Weights of a small contrastive image-text model.
Model: encoder arch efficientnet, text encoder activation swiglu.
Training: 5800 steps, batches of 128.
Data: 48750 training examples, 15.2 epochs.
Rows from block 2 of the text encoder, named by matrix and row number. Rows with one number belong to one neuron. Each number is 128 + 24 x the weight over the matrix's rms, rounded and kept within 0 to 255. All counts start at 0. Numbers have three digits each.
# gate: MLP gate (text_encoder.blocks.2.mlp.gate.weight, 512x256), inputs 0-127
# fc1: MLP up (text_encoder.blocks.2.mlp.fc1.weight, 512x256), inputs 0-127
# fc2: MLP down (text_encoder.blocks.2.mlp.fc2.weight, 256x512, transposed), outputs 0-127
gate.431:154159125160114114156103102133130133136143102124131123143135115156145135160127135109130112090150123114134148087140086156143142108109145133142100110136126138172128112110103151108149113127143161138170080128128165120139129135119141134141150144106133169143126128100145097127135156168129070130161156145150152132116162103100132168124153146178133111123126128135162101126087122173124106146145
gate.432:124108098102148124153120137143103145111104133110128145094160147148172138129101175108141137092108141130160125151115122120126171103148136127109116126127093107147077138092112163097116099145134130152099081099169130125168117146154119105122122145116092166135143115108158120137143133139155110116152095162110133131121086134112119109161117078123072098122134098084156120101125066149122107140149
gate.433:144166100110146156129138108109087132147104099103141100110122117138143124128154204091118127131122111139159105102107107124133125148127150181082122122165146111121130123104142113143114103109147122142113163108081109202106127116147125137122166134134153135129104114093142109118106133122104137146151132101115119111100140142125093169128140153103123126155122119100095138139110133122124091116124
gate.434:141102134081112106107149145166147106157082146123109191150054098150148150133131133093136097133153116112126122109137138127097181118153132177107118130112112115057118159090153100111125117145115107144140138121131116151116101128119113120141137115146130160156147138145109109111168124159113099095156100151115065120148171131128071121141156102096101136132160101108118147135139151126089090103159
gate.435:115146140135179092128115117097125097106092139124098104127102151063135108110143156146081117110116074088129158083090126177107150140078147110103137206140130090114139150150122149144130147127118153147151114141126095097166109141138086125143152106160146119136147170195169123140130104104131154088091140183136066170119127120145135165112098148158113123117115131158162135078142139132129169167147
gate.436:091107151126142146131131113132107085129090121149143148134127111133139095129096132107125124086095136145083170110176141099117183150124115136127147140083111189119139136130151095140155095112157136089113111118163138119141092112138147127162176132146140148125132131112137084134136147121143104103112091116145163108086151130129104121169100140102110146099149111124138130136167128098145175189127
gate.437:105117124147152164127115084121129099168128114079122095116129110129117131129110126127143104132146164172157131119107129109121159137167073112139144143116148137148109161129095137138128150073094111078139145114133126115112103122204131152123133146121184144133136108112124141133106155144169087145182151124106136127112106095095135190125173158147139112100157122120156139122132127128098141134133
gate.438:118115114141135133103101124081064124163139133118196154143136167163169095095137102150129194109166116171085142104145107105075107093129144109135124091149103109090174113182129144110117137148084094106137133138118140148096159141115118132099160114097122121114122105073141091112158166103084150141113103136131114127095154136122169073128159118157135141134120149173129153157130122117161183126132
gate.439:114114119166092101154138141070123161160092128131150094112081126105144138123095169115160066104116121092131170105118108145098166199050133149124121124068173183160131065123141127171058057142109134162125130089137095186097118190188106068122071129133130139162080122142149110130097083135106194140104125155104153119107120112157113178124129125136120137136088162077103124128114141147140177119148
gate.440:107156073131165118133104123106128128129128159151133140124098135152147095151128127124088090147164142143119109144115139128140117126149156129119142064142132094155113120155131129140122119126150114135158144136082104128099126144156124148124138133151140129128134124158132129142151157166156124090142118145154162152085179125149133157127159173137063128142119153155166159157161124092153108110121
gate.441:156104093068115111119144136111112148165140096177123139143130130123094142151132140139141091146142128098157152077107110115127151151151113106129138151142093124156105121144105123107102145116139094160113128132154104147082147107145106135132141122136126145158124133129113156086166118109131122156158177133147132145147102116072115179102135104119147088108146113093143132123146129110131128149078
gate.442:133132122135120117149130109113147165132116131115119094130072141123128130095121168128166162106107153133136103108127147142107167140138101108105110131052159120113168087131128114176074140125119107129112140142127125146164111088163138169096142127136119136130123152135102131164099133114104118099093129104139125161108137140142158126157099119149107110177139144153121150142149131098105119131117
gate.443:119156103087139097091155059105125148143078174123129108086134167142129171117096171096149156148165111126141135090166089067106098133154088131119134121185102155095108146106129104139155131054135121111101129109155104166090157138161166174073127150181113156137131114114130086091157122132129137096141126058132079156124124138081162155160099079115113112107184179106089157137132082122121122153156
gate.444:096106146114160140108128145107123124095118135116161150144110153125190178080135108143158137122120147102125093102110128157106172097095144143185144141119185134106130165102189115101112087173114081135134155121126130091129110098149119158132171104142115113168154145131131171099135121150143160123133083115099155155142152118116149128100121166168095133135145125115122157165119129099149102108107
gate.445:127144102129102124098110098128125133135141156107106106150150109148110145131121143143147098135086129120147149095151114071116129108113118101133104154125112098124167105130147107140140106091142151120119159104119122112123114151154109134080124140160098151161151053113104097121126141190160091122137114119107157126153123149124173157154085120093107132135114140143125139137155081133148137140170
gate.446:164162155125129130145128151139113114126142143139161142118132125132113127136147100136145129107105100140083096087136098143113146186129110133080156171119153065104168158094143124158094104155141120132093103118113128137107128129127112148143129159163101135120146142175087151123143159149113106093147092127130098093116121149150126103142116096107139126151125110158132147157115130115128123124148
fc1.431:178103090130131095123115074134164154117123113101124112120120045117098119110124153129161084110155146126127178150146101159162125109126161134137187086104159119145122156083145128118109104120201160140125068103106124129108107149166119160112125121133134131147125102136130106143133148157142124114153135137112134092138141125125157144102126130123127099119106127143109075138129124149162121102154
fc1.432:120090137114120067158124137105123146122085148133115092105139104148114172092130107153130150175069119140150135116129119149130075129106156098154148110134156154106163125095123139141168084083145110115091113148116132161156107124162142185147165082129134107141180113154099106170099165074146106134120146092141157103144144119116137114103147131114164167140125116168133118127144125147136137122121
fc1.433:132167149102137112124157134101137106107129118142113139115162170125114146129139101129107128117125144122135119169145143139125118126112144109142138084118080094114107101109111106102103185114131112141124086121118138133099109112097153122145124138150093134145122109176154127076172115117137144104159155131132161114154106133133128088137136071116131133109113160122109122089163087112112105134116
fc1.434:111124105162133113164159071112149124160170099143140064120151120158144106154143124133118119133100113158151119140157137121119134134086131131127117160136151155144134132091158118177142150147123142139160102107117159115134143129084075131098152142134115103088153161163110139134159137093106113141142164087148137081134130112107111126123155088118130105163136158065127171122127096118107124125140
fc1.435:102170165116124154104121111116138152110105171100080107126112103139117109179092109117180101132129116130129173099128137101160113141150117171123095091113123108124180142121124115152150090125135172145122133130155147099126159113155156138111130155122135117109156159137131184080099139131102114136148108144098162126104127104089111153154096141101129145108163156107121164147104153149150176109132
fc1.436:171144139166142115092096096123140109099112135153163131129162093139117128113089091124109116112120157189068133138151113121166141090114121104122174138152173179175132105160140115090148118113151171112129121055123141127129120094142113103117105129132153110125158144146109107107121120103125166158155141158135164157139149161158158125139108165162145107101110123122116113137142105144154120180107
fc1.437:150171140127124118115075132111122103178145128068139152133118074053140137121105121143141180155139180137182112142091115160139113113140117148148132106147124099077146174125135144104112128108142106141112078052122138063121144113094154134148109140069161137162116105132128156160128120101096122153185131128119135133119079141126120116095112100120134131133170123142116120142116114145133129148153
fc1.438:169128141132117191115172113167155103127153103106152158109088139069101165177130146115085095093086149159131110130129126145138172111087129123140110123096119140117084104120155165134106184145151145122129133121107143116073122136125154135132092155141152116124107139168105090146142135118127101136129160105096116202132137172125071164138112136157150168131129103101163130131150139173139126119085
fc1.439:133114128160092139121146130083115201167075145111180100093092117094132117117108196085160097116117111098155153089129099126135157168058122174141105177066177145156130043118140158211063094131096124197111165080115070158128134151189117071113050138095129153174072126150127141126116111127106179127115126151113160121094116130136071218177135103130111141139078159106085128177106179139128151123161
fc1.440:116129112177122168131151129105134092152112149092123168099122104138165171117136103109136144116159168111154105121116132133131104098154160150125127135152123120134107104176113120136164152143132136130061100083093093122085134141174143087108138164105124108096138126147144101113119122124130118139132161115089118140144140118142137129165140131120058135122090125122094152166146110085166117114145
fc1.441:161120133101144098116111128142096110090123117156164150150105129144120106141129155150144144181133128109158119140128188144132141153161126138105119134141098120096161159084139140112121117146186077138110117102084144165102131172138113123122103172111102147144101108117137131115160117117122136141133200147114107109125109107144159170142134090063111107109126146139114085167134125115098106129150
fc1.442:145134138125119123149168098157129121142111146160145164126118150100113117120088146155135149081139127114100153123181108162153139111141141096109099151095116150145136101134151132175097111115162130140118119187108129155145142141117132151118151162113168123132078179094167114087088141131106136130122153176167124143098151106134104155111122112142155123126132104132110090127168148135131159151075
fc1.443:155157115122102093089146069067139144124098159124126102108129174115155153102112175153149170153145159114140085118135073050084097099146096117094160101166091157121114103096156118127154126092118127116107103110163128195122175141158151137062116165167107131114102087134134123094127131129158146119140124113138112180164113112102149122121126095118121099129155182095116125138140093115162096145124
fc1.444:145100147106162144133144162161097120133122100116158168102114077153139145124139134147132130120163148151100081138106085151152127133173133111135179132175110092179104098112119095119110118169138102119090084093109125205172115136152102117138129123149128147124141121085156144105107136151095128137131120168140139107158113133149152137127114136160132127103113136101142114086124149109150156160112
fc1.445:146154120118089096086140146159112140130115174134120123126106134114126105164119145135104121148173125112140115144135106126174114101107150113119156122129108137140152147113129105145140138128156170142127150141133152139125148129150111128093096135133107155109104101128109115134155141160099103126142148153119097129152126103135141153140107146095120152101133150168146135111145083173116136117112
fc1.446:153160148124135149147154149198121121134122124123122155140107116116074149125146108087168112144140110140082110123112116115146134137138122125166146132147142122137144162102153154153143085143142135129116110119105119105133141137099135182148152131115127129156111179152110108104115142128130120124166097137132098106117127144144133111143105119107165148133101116141109137101098112130122127135132
fc2.431:087131124092154135136143083136125145136136118150117118126145163135095116102128109119129111150157155136074127114123146115123112150111123107123141148162106146094111120134124135115092147115120077082120190133117156117136126078107113138141129172126140140104127179122152103125135121126083178140151136115111136177126117170104131182169142117127165118129191072140153117161157131166111107127110
fc2.432:118130121132089132108137148141125150123147097112131149142127099142155121089088099090156138115096132165118158133142134101134138143125151139143138145121134109123150152149113145102147139149122119161146144142129115109152095121167176128185143134102102142129127125105140087167169105119125128134123116107126142141147097094128147171085140136130119111140124154120089159115104102108069137151113
fc2.433:127141116162145118097180139090158130139117139130103152121133200112109067136154099101172148156163172176129135131107132159176145144109168082148147120119098120101094118159141164108116062116102141142116091104151143173156158125177185142126128096131156140119132103139166154128147130129121115109106140139134107099106121140111132103134182127095170139109156133152176088140137166156129070120161
fc2.434:136158135131119126146127109138142134141157125123123140118151118129111111117114102194120145163120157154108166151128127093128157148122137130141170128119129131087148053136126141118089113120153125129178116096101123125074152075132160113104148132165123136127153122127158090152146100143147155116141118156134153129137113091140184132137129108133095113122131113104064109105112167171133106132149
fc2.435:160140074117166116147132132123105120096087105122127151144153106117076109150144168052150149169159167080166111140139135106122103115169122070134147131102138119095144090123134150114122115095167086150078122110103101116140129150109151106104079100102125125104138080142128102165167105112127092135126104136179124112169117117128090127156121062147121143116094131097073085206122146126086113132114
fc2.436:140131162123152139090130138088143079192127120104105124103142136118105125116124139121115155128124113122117097144139131141131140118131079119134122155144146110159125111145133077119155141157146083134128144103127165076127153094091169103125109149130135131121105149140104122126147094121114138118114118149126139103133129111111095151118190131131148151119120151123149117132165080126153148104124
fc2.437:087126167147143177119120110121140151157109177103111146127116154131089128166129156117143128110127082175146145144084200146119108112143148109159087074100147124157136085113146077134128135120111095089145162172151131141170109112144155107136149137166093100161149127115112105114138123127133126136069120080121106129134072070144174171160212148151159093125152162132124125126162122158127164117098
fc2.438:118114129151142111124087190160126162086135128078102131115150124173169129148091149115085140130103078146076103123173141108115087077144145119099130113156160113131173161126136150129142120129154144117122137106149135155149097091139116118163105123121102110137097113133114103162139151133136104165140128122103142130152124098126148124169076150129131108134102135118155139154129142115153144088139
fc2.439:092137119109107113130085165132123136118148150109176123113121081117159133141136173109128100127140134097159107099127147134138127173070127124131110091134136143143187087083114189178111132127114139154128174098117092143108134140147161129122114109086113130121115135127130105143061082116134130155119114151109149118115143140126138156096142123138140109138144130135089119105098172137135167124118
fc2.440:101157115117096101138149092127120084136130101152132132138131132135116115134135110180146143102099099154104141131120133148172115121109125147169128154131090133107113116108114157119077095146120140154133079151155131104126123154122109138120131112141116098098152119087110109137071091110121153153142136160119171113116130149170134121120122087095115104091126062130103125132127158153104157081156
fc2.441:103151119116121122114131126141132102149110147133122095126120125150155126100119126190139111153072114141142089143144133144178145128129119136146140149118135162147125078100136083140139139161116115090142142113152131153151166109164147160169134170102095109133126115117144110112130139096135119152099113131086136092124098088152169166096129101139146131144086172117126120131098160117147118125110
fc2.442:124128124101132106107101129086139100162164157109132151099143102113136150097103138134152108131154136143122089127129155126152132109126141157165131142119140114092148127122098109179110100110151155117144141112118152120101120110127153114130114121157091125104144143135110109164108082108149128146139164091121136124084142107095098141117120097125138147136108146131141135140140150104135113168122
fc2.443:119141127130117118125128122126115113125151146135140114142120143163085106139099109064122109106135123147147116102133114129151141129145157127120120121117141107141108162145141160139177121133148138127132115141131156115126143145145188124091122137165138120112106137131123109125079121139161121110120147112129128159122101124144133121097128115122129116121183141113162098153130131122103107128142
fc2.444:113150117125137098123159112129121132092156131134141129122122128122136124118086082068133119082124125111098114096134133137126109130155147148092147136114127106137105133156126174151101124120128143114102147145124154079094128130167098116097131105160109109165142138094110086154155101135157136106127120115105136154124137083124091134136090143144116115139157138142168127144125125126106139131120
fc2.445:098142138155134141111140072145129157133145096188132162170097097144093104134129095089146123130095120125119146168080102098137131106129118150142168151106143124136075168157127130130146124122143120120131121146124150097131162082144138136148106158136127172173134144149130102129111130121126170093121114107163150116113083108175113111120152137145129153116145121099174123138129148113106104127127
fc2.446:146150102142134135152107130122108116141125121136117148140166124148121117130111149137160123145129127098106164118140112131130157124159127143122130116088102161157132124135140136117103105155138139130123121165132115069104122130127110183105148094129141121150118128110145094104125139114144160151107116162106156144110139092107132125101100155122093116147128135092068132120118131142103164160137